Weights of a small self-supervised image encoder: trained on rendered roads seen from a driver's seat, with toy cars, trees and houses.
Rows from block 2, named by matrix and row number. Rows with one number belong to one neuron. Each number is 128 + 24 x the weight over its row's rms, rounded and kept within 0 to 255. All counts start at 0. Numbers have three digits each. After the name is the row's rms in percent of the matrix's.
# fc1: MLP up (model.blocks.2.mlp.fc1.weight, 768x256), inputs 0-127
# fc2: MLP down (model.blocks.2.mlp.fc2.weight, 256x768, transposed), outputs 0-127
fc1.120 098:082120134141124102130125135128070132131129110157125144139166149126112131137121148137161127135055154152089067138122111167146098129112120112122140121066131147109107122134146128100109141133146147150098122100119145164147136117077123099130131095153140153123089143176097147140142121159153127128126140104096135159120103144100136110133126117151131124149142152147127117136163119129131120140134
fc2.120 095:186096160116157125121163138110100122106109117118148108136105150119163168122149122143129129169137110120126160145138117083129151103153100144123117098106088144136088112124085141121144108140160158110148118118110141104159143126162154127112132120154132170160084115121151088090106118122144139135121127151177145145125124129134117139098112160151121122120091084153148094159114131127138114125130
fc1.121 102:146127123156111162146175100140130130091107132111151171131147135151150125148160112096138131207168130135119136105102126147134123147140134160124110158096136150121095123101129152142089136084134118167093129156154114112196124115127174130135146107123130146139128113106176075112160139177080134131121107143112161141129174122128141160119111138133099069117144148124138097161118116080108112096135
fc2.121 096:102127101089146147143164164153102101129131158142120114156107115092155173115115168116151108071142125142127111138115150127145148121132097134126164158115068085126128121139101160126144095147110093115118153147135142136109140159115125120148098103121140127112091138144146128155109089140112149185119141130190111147091108128116069105147121134137159109120167132110153137088117139131106130154147
fc1.122 102:130137120176140129056171121118119143087085100191154153135064138110109119126120160089139147086118069119126131156154112111120077142112128108124105109146129115122145141159072147152130124177138126104134130150115140079114130108135094188165166153159128129123153133169149134131148123157116121135157127148138164109139132143115110164120100114148100140164109108136121117114157107101145121108147
fc2.122 115:089129120103131111122069114142136178155165170105112109125203107159167127116114075155128123162140154119128143105139145150138117151133127121118156121096166128140124144099125109106129126090129127126101128137171088174129110135157144099114108095098148126116097126075121135111148125114134157136124173106122101156079122142149113098109144141118129113140158144143117162114087146124117147150113
fc1.123 103:138123114147119168114149117120095168099111112151164127140089099143128133090096097084114137104141131153116107103154108134109096139136170132098113106124113125144144115127115076117135137163148105102092134151099108116129123157114135140155185152126139130133132150146135095149131124130114164155110138125132167138160126083109088117156113104114125135147102172113107139109155100119105102130115
fc2.123 118:104154139137133064121141149132138097139104173125122120139161163119117087181139149124136125149109101112143140167108153122136149133120058092168129135156162124113118144096143124122110126078083155154186116094170141179111117079157122092138111105153153126134124120099117143110119137145129106090154103121102104125082134150154137139108156125124152132143154088167142148135092130139127126138137
fc1.124 107:146171139099138139126088107150147159161146146146119147132125152169110090106156135091109105117159131139087154113178104127125106149169125153113136110113090193119093114125141111147109176111145132087136136137128116113160143114115117168163105102113145167115134115115157115107130146103093106134124160148131128135116142123139151136135176108110122137112104159077079146125175166167112083123111
fc2.124 103:130081120109093144132128141062135149137145128075143131162143100086149135134125114099150142151145115114138103112071136123124144091117097089131110122121119052106119115119132155115065102104121150146106097149112138150132117128127150111069141133143063103115107182174097148102140104137127148098147125103134166131162133149128139151122053096112133145152124086125141108103111102126121136166153
fc1.125 123:116138118108126130108153124116109130129142153144120164056182129113130121103092143115125112111130095151102124150099141138119146113114147073153108128143083114133151134134151095096121159127123139125139134118122116151138118101121108143109047171170167137149122035130138137147144150121114130111097124151126100108134145134165100137111112135105101141148109084164128115123114025121124167134115
fc2.125 112:105108127101097131133111138106125088158112145118128105159130108142127140091158113084117143151101126146164110121135131118147146116184138154103136126136198118095142121097115155109131115114113134122099095142175119109128140100128121103105135087118147097124119191141129172097140129152109133148141100098101111139122131111094123105109127121143148132156135141119118141163134072136100115097147
fc1.126 105:122106124086100122148096153164122106125066136128131129102182147128097143149105129124101111117131107130130119148157091153144135101147145125099125109131133161139094103096130140114090138099071122137102147102115121169135124163142119147162140141122130139128102145126145138140135126098161166124099144066129109145161135183128121128082116156119102054162116090145150139132141110140128140128149
fc2.126 109:097186116140166110147142122115117149137133128130133111130054173139159113088115152149174130100127108163130116112115134114127095151111115124097129135151113110130170135119116162178154122132144150141131132168202114109144111102108160099119115150153139120158149101100130148152144118177104118114094126165145110167100138130114112113162126112143140175100086139118143104130128081098087052118138
fc1.127 102:127153113135184136127131115149114167135137089140162096121124156110150118131160138142109145112141129122140108118161164118137128133133122136127120089157152126116175118131125157130121147112126141106122109123131081124132138147083130135107109138099161193099164093150102117111152101108135118146112127149129163128129106150128093145161122091124114097107132126129090134136158142109127121105131
fc2.127 094:166087129129094122180105126133130115112124146128143146135082119189063125134136135123171160121150167114117138144092118154137140128112166115121143127118145125125089141129128111135120131129121168152151117138162151130110122096114118099177126127138142115155093137107161162094143119136113134128118114168095123157124145101085126102135135136109178163155129160102147141148049119154119125158132
fc1.128 109:088114140097158138148091128117129171131160155147132124101115076151136119117116116130126119110158143158102109159145135122111127166135135127113135150127117119144125126127161153088123145135112159132148133138091135123113136131082098127131113134143161199104075128113136081151115126133132124096087132139093065082135165148131125123139141148122143151088101148135137128118107202173085142190164
fc2.128 111:111107112165121144113164136132120145163089091141117124152130161122095098181144120111146152162104114141124118102129134097119165096121097157116140150119094148125139135174143175167064113167174119139076139131121158148123122122188127146126144162115130073154123133122129156145128135116167144171130141123152146131160110150144130156120092105158123131140106133123116158174143130093171116098127
fc1.130 093:091120116082085162106143143129121071159127110110117111116098161141141113153130155130107148131118081137148106179149129135132146136124118142197175136134126118117131134093135099135102168110151167167122132160153104118162147162128146126080178122134153137102131150118165147141117112155122135171160109104128164141147104141099093123087094128115173102198123125093136119123178108099131123146101
fc2.130 097:167100121125115136098121135123141138128104113120092124133135111067144127137112137133146131133113099173120132135124134122098095131110116127117159081121118150113154114102138135140135126130155140141108101122112177177173103120117102104092108105118143140112151169077131106073113065121132145139097104140150082141124138095148135088138123195136094164124093144122124159125105181115155141182129
fc1.131 087:140099144153118114122122104120137108118112143142127086108140138124120100083185131105116109116155153090096122151141110124116156119130149126146123129098155118111080099165141111136116121140103150115083153073078145114127137095134145097145137125129115104131148097120162082097154109125127116100162109107143147106123178164082124115122136122129157130116109117137122168126120075131156114170091
fc2.131 091:169145124089126169097099129110100163160152107158136109155124125148181103146146106146148169125117136138137149092113110126108126160131125125153097158102140128121184115135112093166131165073128144118119102155134129144121153085166138124138120139153154159114136119133102174123097132150125096082122137088157170153150127079147141127122120067147110123138125107149091102139096117115154129124164
fc1.132 088:187090102133117155147105161119123104151136092149149093106151184126114102166092130107105122151139100098118095182169121118149140108170138149141115128117085103149085107136147165147139142130142136135136119114119123145089102171122148124115117155106138131107143103153152153138125098094133119150160089072106098143140120154129113131143126145142115108129099080126124132144158107146149088103181
fc2.132 094:078152161137133094180150128159147140137101140156133131148127090144129084096140144100175133131097067118086145061124131118134147103105137105091128074141131110126176120117104144157125118113122157112154121124167107128118127091114137084101115097151091141178114152107110100177108149147129140117104134164168108161161159130105125098163135112151177113108144180142149102137128144090079134128122
fc1.133 096:133130137152166118113092133093134134109142161119163079119181130109111106102146087122122172116123120151155129138131146126142167175118095139168096074115083107124131133119129133130151119131119140153156143139158120136122153121145106159095128097115132099144151160108107130177110120129121149141158141110112120155118137139135115081093142117113140153105151122137120120146148116130126139152120
fc2.133 089:103131132154135105099125139119112116133133111091119105098120114180145129111129155101155115084181115119133112137187123155071112133111111128104114122139137109130128100144139121127125168143129106134170160115153148125115157140106118145105108110152155132155128136123163102104134131133170124205113124130119155112145169091100113113103079168134120123185096133141106107115115149139188124112135
fc1.134 089:190153120146109096135131070128131188141081121128123105144164150107151146176118110136106132169120117121108080110115160119123136169090097096125117162146145119154118154108119121137098137143135145134111099170125109108095155119111133130146161110150160140136165134084139129160122138158113125120149162123152141124155123176150122093100092092122149122150137160135127121126153118149136141144070
fc2.134 093:093175127101116136121135137103125101099127114129166143139143121112079100122131139175128154093158141162126112118126152149149100136143119159192118150097120112158145128163157134196120111123096130169137117137132177123096132144123064143127121121127161131136093113123111089124155114155119175077151116109109099120135130132098166074129144132110114085132155147126157146140126132140138126129176
fc1.135 102:144107125097135151121104135130135124098124126097107147129127135133094132126104103092142127132135144119108151107127106129151161152084136121088148109147161132111126110155137068116163109124174143122149102143102154140054181108104063122113140160151139117118148131120106094124169161109139143125111140138138127057097125116114119122118128089104109134107130149149129128120144109110125147145100
fc2.135 107:103170142107113126138135152110121123168177108136129114131113124088151110146090116152089171097182113147112139124146144120157095116160116115135127137105091076120078121117125157085111159083093122118113122117121148097144096133120171126128082099080167112154109153114131149127058127161126109139082104086129149150195158144117149133142130125129133113158116105098143138150078103134120137123152
fc1.136 082:098150136094074108131136112127154106145145119121148127131102104141132137156144209131106076103142090110111134155123134108137154117170169136129123129134107085130123124124102144160081108114158118165094138160157088134090125138159126095150115159092096125112196176162117128088103080155128128106130091134086148114103140151102091095124126116101171161123133082132096117105139117115120124138125
fc2.136 091:145141072117131104148167118151136106180140131096126145111140153143099128125125117106138170142146114136096117135170114115114093108110147120111134127140149140144141155139139137136133156150071132117145153122134144155130127117132118101085111130124146098160087144175099130096154098135145123111147132131127124150135134096109188098134186149117117080077113140134168106085101130145156105136115
fc1.137 098:100103128157111113070145085136122112115111141130096106104112144113129117112126125122087122163096093167132119131124100133140103150152103159136093159126119162138164143122138121155121137125154099140121139143090122137130104123093115106050139151157123141102135150132110082155144125083143144147138115143088142155146092152118115115121101141108152141118149106081127119115105169158148117120113
fc2.137 097:153127120142093109175160105124130104167143121126136141138135104122152060185086124095103122107133136139108144111118140139107136102127107117099141136156130131106102130141138127115109102140159147046118090119137138150120154120100131166175145083138116075157091079143132157123119146122141113133130127128129137116113136158137117110111111072124108055126111113145129109125132093138112114142126
fc1.138 086:095122186150076155134109152135130126120117085109162096127189128110101113168139189110111136149136134119107127126157143156155127126106130119087145135142076110134118141150170133118116090169178115125101129141104136112109115103138130073094134139119152130123140115124128161133146070133121135127132097134136152147144165130125094173116129159124177109136173115182119105159136159107153152096121
fc2.138 091:094162131145136121129127120127101117143165160125093124145148159152114124159126079108107121167113143107136129154093108152112155116116094150143120139124059146127118117066150112112093155097091188119121176108171154144118129132154110130144133115156167044138091135119124136153113148118127134150143101135117129074132125141135096110159081105153115074125117107097094164121136127109097100109111
fc1.139 095:163101119111090125096126137139153112161159159149153143103115165138129120108083113117128144116124107149079069135089116120163125157149110114126145140110121124126120169101146141094101119137166145146141118088094151143133098121126099163134131142154080128131162155133126122098104114093119142122123162092136143099159140120125149140129143114128134114133149167170138093115138132118129095150137
fc2.139 089:067173130106143121162116150177099130101162122123142094127112120132168116183124150124114110120159121107093161149159146111094097123153111136121143126124140148111141114185120139161143146138137160126118136145148096193125092127149145113114122121193116122185082130113085118119110126126116141144149162092134161121103123149110104100104111132108128112109125124086084100139130131138106160107142
fc1.141 105:139095136130111128123136066111087097126143119131175175127135136087109128130197170099070156101144143120135126154135118103149139131088146105143106132125187089128146160111128135128138120124109107107121141105128107117143171127109161142096109128144176169180148135131099128096120141179113154168068150105117168143133112132170141103097119124121134123155115146114109142107092149128168137128111
fc2.141 101:117163152119148139143150211133147117129100113135118095133125132135147158096076099115134101127113139150118145118133118127157131133133123133155134119102084118148126116142109115133126118119176141111098096153100118159120144134142092126158114156097135110111130128131133117120144108134126111087114136176145105068099162158124111086118147137081171131103155144188123140125165148108077168115112
fc1.142 093:120187138153155147075117133131124113095135143092129124140094123124120111127103156113119119087139092143132138121158174126138126158166109134132121138116120150136127119155121115131167107125157056125121163122100112140129132096129158069149134171122149150142146103108118121113144128139102108127096139127125096084110091124097146142122177130108122177140146092136116113126090171147132159131119
fc2.142 095:119129140107118087149126108192109153175125127155104122097140145154200078142125109124134152107148124142100136161156114108146144127129099163133146166116158129106095179119179136135136118150132149096108122106132127109139122130128100197140137109140092117160116118128156110159100170127194130137136161149132176094116109116163122115156117134114129093097105186139113146109164100134157106150152
fc1.143 112:114104114112151117107145142137108112119122171141122097083130154101154190098146125152150137099121086156145154146089140136108136099103065104106088136137145169075151185103107115123145156136120133181147153146110156104128144134089163160101159143114121142085091150093112184129120152082152129118101111126139136182140149133120116145130150164110147140156127178123172124119136169112125139151131
fc2.143 098:177121165110112153139096114118153126105129107114116106127091157145118142171088146138102097162103132100132099100146111126110127160140158186113141122109100109178106153124086097171131151140138103133126108122151123112138112120173120147174100080128163131145120128128117081152116141147129123154136134165096116074120124138122132127096110108142114105092115070161136135124134109109160132102121
fc1.144 101:181125078119124157072117149144161132123151137141089157092121143170129140100125132134148149095157103156108122119111113136138114135176148131121149136145099166032111129107116128104167132119110113168169110107145129138108134106129137172177113123100131083153115127151103102134087121116118140093135114133156117143140145177153113145082131128121090163118109142132143112125140139101095161169154
fc2.144 104:143106172119092142118126128086151140082106125126127099136144105098149122159098133130132105134122133091130164141136140144156141113111119172127132112111131096138105103120150134134128135147144096088088168112114108117147125096123109115126112128118132129140111105133163131080150150127111134126101170099122111092117123072161155164155140123079174142145136151079072138149121152151122144101084
fc1.145 099:132105102097112097124133102089127109101129132139120115162087117113111106132135092129119182103090117081117139141153109124138130145138138125138114082126108134114123099144134130181104144072132143162142105146126073120105086135113141168120133122115143106170117095152127167117168108096129146149110130133177135135154102175173144128157145101130176145135150136143177132145142125134168114182145
fc2.145 076:134148134137107151134147122095126106131125145133122118175151116142129164153105126140149116134156136116095107134133107141143142132113138111093122128119114104105136117091118136097142117123134167141160147166131114134172147127115117107120117128113156130112132137105149130134111127142142140128103133158140095129170126115090083128151141107126098134126124096157119101132139136115142117095131
fc1.146 096:119137143116129117147146121152175114175129129118165082156136098108149142124128130119119106114118149134119157148105107107149151091154116119148136161101093091146142138147159111204103119099153125131080154161088168106116090153159146124075119156111131151109116127118124136123121115112173106102130091103074139132085167140126104149119137125132171148104137144098127115118132116151174105134125
fc2.146 094:139067106105074162145068130132102155138099094108116191139155140121114151159142102137122127152131131094146140132149093138130113143095150157131101122122158104148114093171144135131122135112146124138098153133133131139145156141128122111101082136143114137159115126133147145067128114134072115135195171114169126155136090069146150136133104151086114129131112114127123138119102108090109147119108
fc1.148 094:153159157144172157160130128082120149141161144136059120135123168137105134076164114102125113125153131154152065135127125153112158099096121137133136130100126142131127173130137161164105120108120133172152138142147141099135121118097127141111169141108126108139100121126131101149134122100129128127113148132122091113123172127125119087135131111113116135118103114133130180139145127156160168154105
fc2.148 093:146104102135112121172099081161120122136096152181121155109133153093133146127140139137128121149123135138137174130111148149153109142139079130107145174157097123123102136135115136172154119137157116099126136136121100161134116132149115095119122140130120161157172111132156118109135177161135121146141108168086156136128154160142163145084139159121109090154124125165104162099162111193143157106155
fc1.149 097:133154136148136123107090163119166101143145095154139100122108138160125096099135118137134097148125164147103136092093081157148136157129106124168100100147119129106140137125119154110136111148138121165144105150152124086084098135086114126115156157136093132124135118135137145169137141109177099115150103126120148176158129141091098144111112131105155165108132118128138077135167116086141118153117
fc2.149 096:130087150118115098069173138103117152101127132175141151103130109129125139128110079169109090084101122132101113134129119094073137084179176152109128177056124139105147118134145136148122152107118153125135144111129103156153155161156117127087119176135111112140129123139129074097149127123099164132137084119164124101097113120083145109154105130158127138149117123087098125097136124147134134139171
fc1.150 087:114120166104114135102128158099081130168131139142124119140130137125128122168082117105118145143168147164130137127121126136155153111131117149136159121137101136209136152127139179178137145167085111144130118141109105122125148082114101122142153127142160117140099141103137149114115133096130113092128113139126164149153142169119088092078144136157085085159101110135098135156140133165124087109111
fc2.150 090:145093097103172154107117152158072104125148160125147190119100113128119097089115129118112121139105157112150146161144141145121109147111095160105135184129096155145104142107119116116085116155101140126132171101140139155159109144114185118093154073136101129132116151142098171144189116133155170146110106131158094144131108153125171129112098123119184114127146155136168132121104112129069104123157
fc1.151 110:123110141160071129098145100129115116108118124139122147111158165099077134106112113122155149100120144134143096111134095133117155129096108131159091137147138105100112108147154133124106084119132134099110103166113094141126122129114120143125158075159152080081108168108121118161114141142127150140139129115116121124135109114101116102102112089119124157130098127138124089163108122091103090125124
fc2.151 098:137097166131168137143055113118119072171172106102147157132135085135181131135161129158123158089155129142119116097121157091135138102175096126150152150103106124129084139153116089156139163120148124114157129110142158115120131096163132130163147145125062138125114084129140126121144135092104103104109147133160136130155176142175149140147138143128110148105146108138115123074153161118136140105102
fc1.152 114:148120145151127109136105137109096108139131094161167112146131119144116073123114124104132094127128190111132125107188108108136136152167152124128156122133119113111141118127146130135162105136134103123076110160126123144185112145117110126105132095101105157142136153121133110102124129107141127142132124095124086147119171119086150114130134122131142138163151162139117156183124116121124082079122
fc2.152 112:155104137086104149137120133131149122108132094135102189140113148157129149113097119153158148116150118151149127165134111127150138096103123160151101159123117113124075122137138151095130156138130112109171092108129105139122076105167121177157123123115119105144117178115130104159115135095119152126133080146141131131159111137161135086087123126155083124116148071097142089123119149153136177127110
fc1.153 102:117111133137110148147156115090159160088128110152101107115115114116138131140108145141152119112128203118146142109109106124138149165140166102179119148189147156121122102126126152121116103102119156085127145106180048113137116134140143110084162104077140114138146128101098122147162141134154161143138113124103132135157178160138118121121162102126138139140139138112113110122167168115160149143190
fc2.153 094:122177110097095120109099148139126114153154122091104132127114182136132105133148168117112115103152115079153149159137155151120095121127156106104132111105137112168157169100146147124189135147132145170129096122130145116132171114096112112137108129169135165139105072139140184120096113165133113167112159122138149115106098118114105132166124086155095117119138154106110149160096149107111094125088
fc1.154 108:131104138120110115119139143102159114139128126132075127132134118101106094109097093148131105144077133135077136096116119105139132122149120138116101154091129137114130153124131125160125085153125131136129142125150180108124127124149139156137138127119087100150119144088133118199125164126158141093143127101123075151159169137141114165119100130113147121144185132106129125124116103133132136105154
fc2.154 097:134107144156083121159120105128119116101097146138104139126132104164102146141127139102127146115190118138138129156190138130100116116107116116113088146187151129148114156134102115102090198122135163126119142140108123079111139112100117131161150126145137108122110143124140134062158137132134142139128147155102134086128130174141141121114099091135128101145105123152151130142114147175126136111116
fc1.155 099:077135150103121103111091152126112153125106105129081124113099134131111153146151086131144115146129098129126108145090122140130122115112145128101155125172104173107102149133143110170138143160129124140121134131081123105092144099118116165077147121115123160101109100158114117143148144139122133116096140159143131166112145147088113085143103116090134134142176139077152135090129118146101140110110
fc2.155 105:143122095143105107183109132086109102122124099116140104132112148137154124138118147166096105126121124107118126138168139134111095149117119138134120142107157111137113183147159120117124144110130120091160125175152096171131127132146130125169126056149142087175155136119118121154099091126147065135116147080112171134112145149113128129140117151137154115132091108147119148157087107118137104115147
fc1.156 096:074180123116189110105126137122139144137126143136136110105119137136117147127137113145119105089142075112103148152144141168109147141147148109100121131119118116107095117149056104101166134114151131127138136126129083096126163142147124108113167131127117122135177128123104129142124135123121100147128121164136128103146179136108149130122160123151181098150145083169135144120119151163159139111160
fc2.156 104:157119134115154116110080174164083131154159111146131126117115152163134127135144087112115154154103153112131180136111168137140118121142144160138145114145113171129140129144130140174150156174130120097105139115124129148163103141117113179111099122124170159177115156089140164167136151123153124130140152131121117160134109101188118108158121163080148162104138105057088130117112116120106115138130
fc1.157 105:127125122159148140121174155128120157135196107097109153123112137106126132151084121142154114149123125123137107104116165108121147059139114124129160142121111142166122131099101170141105073145139150140136088090157146137150171131097122137127116080143123101101116137151129103131121133113132163087129104124185146124135140126149126101099096106121075144077147106090053109121182146140125118124125
fc2.157 107:087070084111129133101134092126093095156124145129133101133143119182136098107146172135140164123173156160140128133118094095132139151145114122163091128135135173154100111104148168128153119143112109109104137140140155132094107162114098143091166141178157135107147130124151140125116126110129130105128176107121145108112146123084121126176155129136128067175107142082156141141128139065136089125120
fc1.158 100:183084142146111091135131107108132118129157153135100089131137116132190086125106130140134124140113143159150164107137084160158131136115156063086125111092133133109119122145159122134129132115115124126147091116137126090125111099111122112162087122156149114147153108152163108144135127147126107146126133145141171134137128117136123150113110123151101179104119111110152127117130117104156173090137
fc2.158 091:085120156144142173110147151122102108110128118153094138147146118095106152147131136144131099120162110116104122113092136122119087139175105150125129184155172166129157156102133139110110159114144150135129140143148125143125100136130151112085177141095104143137088181115080153099151107085136158090134097124145144167100167147124053112160154107143105114160121103111124119127148131128094137117090
fc1.159 087:124130119165136108107159131130145164119138119148149130078141126094173112111138106131128096112116123145105147132094117094147132115149135131117109173118106139133154124126090127151111147104155098152158070127131155147134095087125126093143106076158105134153100139135135116096137146139122108140082114103151158125134205141153093123181126141115105091140110159159115131135112113135160127091092
fc2.159 083:119142092127118162153121116140109154137107156148088128149173171102101134132181110132140121134106143156128123159112170158142068092170094101138139165130170104108153138125125161109153096155118124116125167122125111108121115163108120108140111134094170132157138139180131116119115187126108144130182123169130147124110121135116094096065136120097151130145146098139086130101133131114129117102180
fc1.160 095:140125111153153132099126094141147161104136164112167125140167085099145116125121112120155151152141166169114116152120168110160116130172121151170115118085103112122084100162126116128109075152087108138143096082088163083185112119101129123135150118099143134162119118116120136152085113120125144121098131093125101127121131140141146097124135104140111134122132138148097143124128129120152131148158
fc2.160 101:161135155140081130133100154121128180121142138124112109115112148176109098091106152126113096090124104179131116094140129171113147145095172123162123125136163147113146159150133142104094160127149145124125121160142127147134177136130119140118132111143152127174151130129162058127115114160158151125133120152141190114169143116093106145147112104123115110154137121135074101123122094117126072092133
fc1.162 099:139068149111070153131125132114114142128133093144125148149157124134121104176144157109143126129145215143114131137129115112140151162129115144158174120117121113134135118164150107133118159098153073137099147164137119105136130116122146117126101149101130093157139158134143137107171110120148132096118123061130138100111115111159117164125068158134132106122152125143116080168138111128133145118121
fc2.162 103:127124136121126153129097142152136087122111163113119111134126145172146148114130115158137108121115104102112137152145134132142148134114162138136086125163107172140099104111110107145135135142123175087108145118127160128123112094164098133131067116101132175142117109139156138139094156155085128143120132141122142156178093155146114078121186105114122139115126144104104145107104129116111152119123
fc1.163 089:132103161130097099129135090182106140148133160082107129098158164117124108143145138093137113094093139079093158117070113063122102124100115124119142118130123109141112120121150095118116136153103106130117137130124120121147067136167152180134166098159157145133107145122149165136080161134125102083130118126127081110129124181150135124133136137133120107107127096124163108108101098072091135105121
fc2.163 094:116136104155149117080148128106156133123122121125115120105119072160088193105119137070149148109153132116132111113108152176084161143128152119096113145126134119108102109139116144102117090110120118137118123154115148123116117108136115072130114149116105097122138141086098093151158130110113131160138148103124086116118155118119125135113112128132124113146125108156124167089157104161146108128118
fc1.164 092:088129115128092127138095141143126140149123116155174120143139137099099135133157107142092103145121148120183086169120147176120124111114115141130104103122093155121121143166125106144114129148164117103135126119160139126125119087140113154111169121135135130129119126133177161144141110065128084098116125132135135134106154161078079167113107103149165093115158162135155146126169160156124121203151
fc2.164 087:135108101148120134092168135125087104126082117115120141137142096148127121170097095136104148083167097147123163105112116107168108139110156171077185175144113130124126139126168102116128147104090123199118140108126115134163092156140106109154074150138125123075170136153118149102109112131153169101137141089116102072115126143142141112113085161149154146160166145136135125148138064094144130100150
fc1.165 094:129109134155153100093113136108117149116121137171131126146125115176134113097147120133139112177139141141123083121167143172145130146126117152126121130113121165141141150177134121128143106128128105112125128080126170091137117142127159156111137090150140162198138119115147138187142149124127102106112122139091101097113110125153125089114123147148157142067152134108131123130108147095154167160124
fc2.165 099:127119093166138134114184163147167130132145106124145101101106156152142104155106101117163092105058129135119134111100138149133163125101124146129112157132118098120127145109171126121160129133171122128136135121084107188183133124140173102128130125120137131149185094135153101124124148129152089161125090129144161152155179095101120130135125139134127105144142118140109122115135081122115128138142
fc1.166 111:131107101160122141076127116121153150116157127134142124163101100148142149115125142110147152114121105154136135172110107110106149108109150073154114151123128174142131181148110118114135138148124113115124130150127116123137139138118114147156153138128135121149133103049138116081133087109098121162128132143120148124139096156130117155108152108112128161118088137093124109088153113114103125143123
fc2.166 126:150146136102156106150142123145120128148133141081117138083163145102127125135126107153119127139124144126118139093107143126141121141145106189107120108119153118113126103108120136144135111094117121150154125158140136162115135127131131119093137088122089142125136121185127120149133117111085123140135123115157104104065168121133144088144093135094134129160157105130156124141075150136149143149103
fc1.167 112:137157125122119141142086132130129132139134133087139134128126134105100132150086106164149141132148136112119210118115115139151171123112127105130105099117132157087172128101123130126119147140120129128133080131069069144156146085119144138152137130117137147075110173119131122149139130127112176127082127102148116109103125068112089119143142164126110141135088093125115135096106129165121139141153
fc2.167 116:099125154170119126130106138152146145112138113115107129110125128150138136120107139123148138077137128120178144117173167084144083139114101184156111108142110112172102102132128129115130122111104085156124159108226156130129155126137143120101133109100105142158148151121144106112085088143119102110148184116102144149130133150177126101143128094142126138120087149123146114083134111162122089112112
fc1.168 109:132109159082137151146144132085156115124131164126134110130127144131120131101121112130086122122162116122123153137131117177131146128138117127143133146129112087111121143132097138147136097138144127157123099134114085149094164120118116101098165143112159124176109085112164098107147170067164099151110166111146152128131132125118141104098149135159162110160120100116137099172131169160110152159129
fc2.168 105:141140105192147109071197127108137110125154106148111151148173143128166112143102143145146113096117118141125134060137158081102108103095139138139113119123161151155147162118140150120127143132131133119159152137107149174126095138154125117145075099126087119097142143107082121132125126138150097106130127145120148130093125118081135101101126108126130114111138169126113110107109128120154144088093
fc1.169 100:153158179138088142146152132128160106101092113106106092127111127162108158118143103177146167146144101143143141095081138149150090117132147130112108088121105128115102162138114090139114155105064139114126138136148075113165152149125134118168146117159120101120134087148118112094155135119133113143091123104133148117145113093103096108136112095146085099079158104087142127144130144136096145103160
fc2.169 110:066098128116088108126139151139106149122102126083140106099140166109132128138193148100129090112124131148184112114162162168153098105134080106144112126114087136137134102140161108118121123091111140137120091135087102113126111110126117136137130134142096160133121111131121119110108118179111122154106130095156169141133099104158130147109135118113109168132143168130060088114127125112125135157136
fc1.170 098:137148089160105140156136107095094130112124080122121140139149110120104139096137129103154139112180078125150110166106120153099156149114168131096094150147092154083143180163102109127087116107106129093138159145132140104113129096107108187166142180129134089120142122122133134098131131126130111145150156114133149114169110169127107134126151135163121102122116141125130118173159086136205094109138
fc2.170 100:111104184148144110118143151130130148153125147111115110124135116125153124127113098135134117138094181076121155076136151121171123123138094151121163127114174165165089085116119129134120137117139110147107082118131139149119128136175169070104137111128147165105141109110104099167167148159132175124104119121114104097098144120152157120131125126104133143148137128140087139097105178137074115153121
fc1.171 095:095112147114143100102135165165109138161107143112151172126138126158143112124106105131109114152087069142113107113190110131082099138116117122125096133127128139130102118132136124112095130111139149135145109094164101116142113126129112150144105156120157150187112080114109118190091101112112113136124138123157135139142107185144120139107110121104093092114070138109130143123132092118097095128148
fc2.171 102:142125162151092151120110110103144110114132115163133114157118132135140125136123142150121096111148202129153133094084144126158162092131130186144122112121121126149147127105087139151099106150097130150137114118143130134140155129131167127092142102147091105091121173153160148066146159131119156135149095127106133145085137078149110139171144108157165146120130142113121139136121094127143117138081
fc1.172 091:146123170096115116146168121134090103124129058066137156128131179150101107117139113136145128154137113139113144140110089111160182120109148133128115104141142112097134070137148122129151177133170162127134137106133112130093102126132131138134136084127139139106136163134131098120134153124143113163157115093167177152184100135170118150135163151136115106164153130109143134098124131109157173132127
fc2.172 097:112117083107096071118109125126160098140172149077098113118175130098143143118120140111137152115114084159150158159130121158130132151119149097094088146104129168109099112092140162110145125158127123135111124124106126156141096136141137124126123128146165094131152127093130123110128094140161152170126201110140073098100143107157150086158154148157112144136093114148145157102113152133113117106136
fc1.173 124:112072156126147131140122080142131146124175076117156099154122126143095079151134110103138177155109131148138105174102129124068172131092148153140158163129135113101121154110124130154131102141125126156150102171142134135168105133112057142135119145128142177125152107122149125090147089127160098132098113136110085117105115184093116101101133121113123132091119140134152153105116131159126111106118
fc2.173 124:153202095136134143104146176109125124159098136162125137098110114130136142080127101131122107127133132145129137067131150152162101125196096092138109103139131127121120116147120093119122174113106132115115126083115112122107140116140182130142121090107128094161131098150126119130097121132108174122101141111133152143132150176192136131133119138112147119147147126093097114135142136113116157151115
fc1.174 079:164130132109110149158121117140154148134125145142115095126123126113075128084170154111153149125149152153108121158147153121131113094128133088148143184121074098082143127120110110075151094109180156154116101128155102119096150171119137136163115123135146112133111163126082164122142098124131113122099085088117158133155141163173126128131112107173143108144088124111120134129112108136131111109149
fc2.174 068:116080147155115121125124133103109155105121123095117094125103111116071121141114114114105097132138103129124139169124132159164192100094103141110154122200143144122118138139149136180130119071102091135133115118091134140131147124102121098109110187138139152092130119138160125095133108140140134131114136107142133094126130099101156122138130120098111116115149153138070107099126142164098169117103
fc1.175 092:197136113136131148094139151139131125104168105135122086067103154124093127122123088150163147110137155137111143091099137170137115162162103140127109124082120122083136135137092098113162105146122138106166095154170170104155133118101099123160132130128107121124157115104135106136129142136148140128084128097126118119163154154162125137111097123148112139110107136121122094154122128104090153123154
fc2.175 095:131076159078093171111128148139113134111117111125109113102158098124103122119146193170126126130148064101156165152137141134130120095145115124155168111133129116084129111112129128098107107123145090148107141145153099101139107099161145131099098139154111092135099134126153123093150118158097112141115129072161109108125151107118155133102124148072166148144143152115100118116128121161111103119091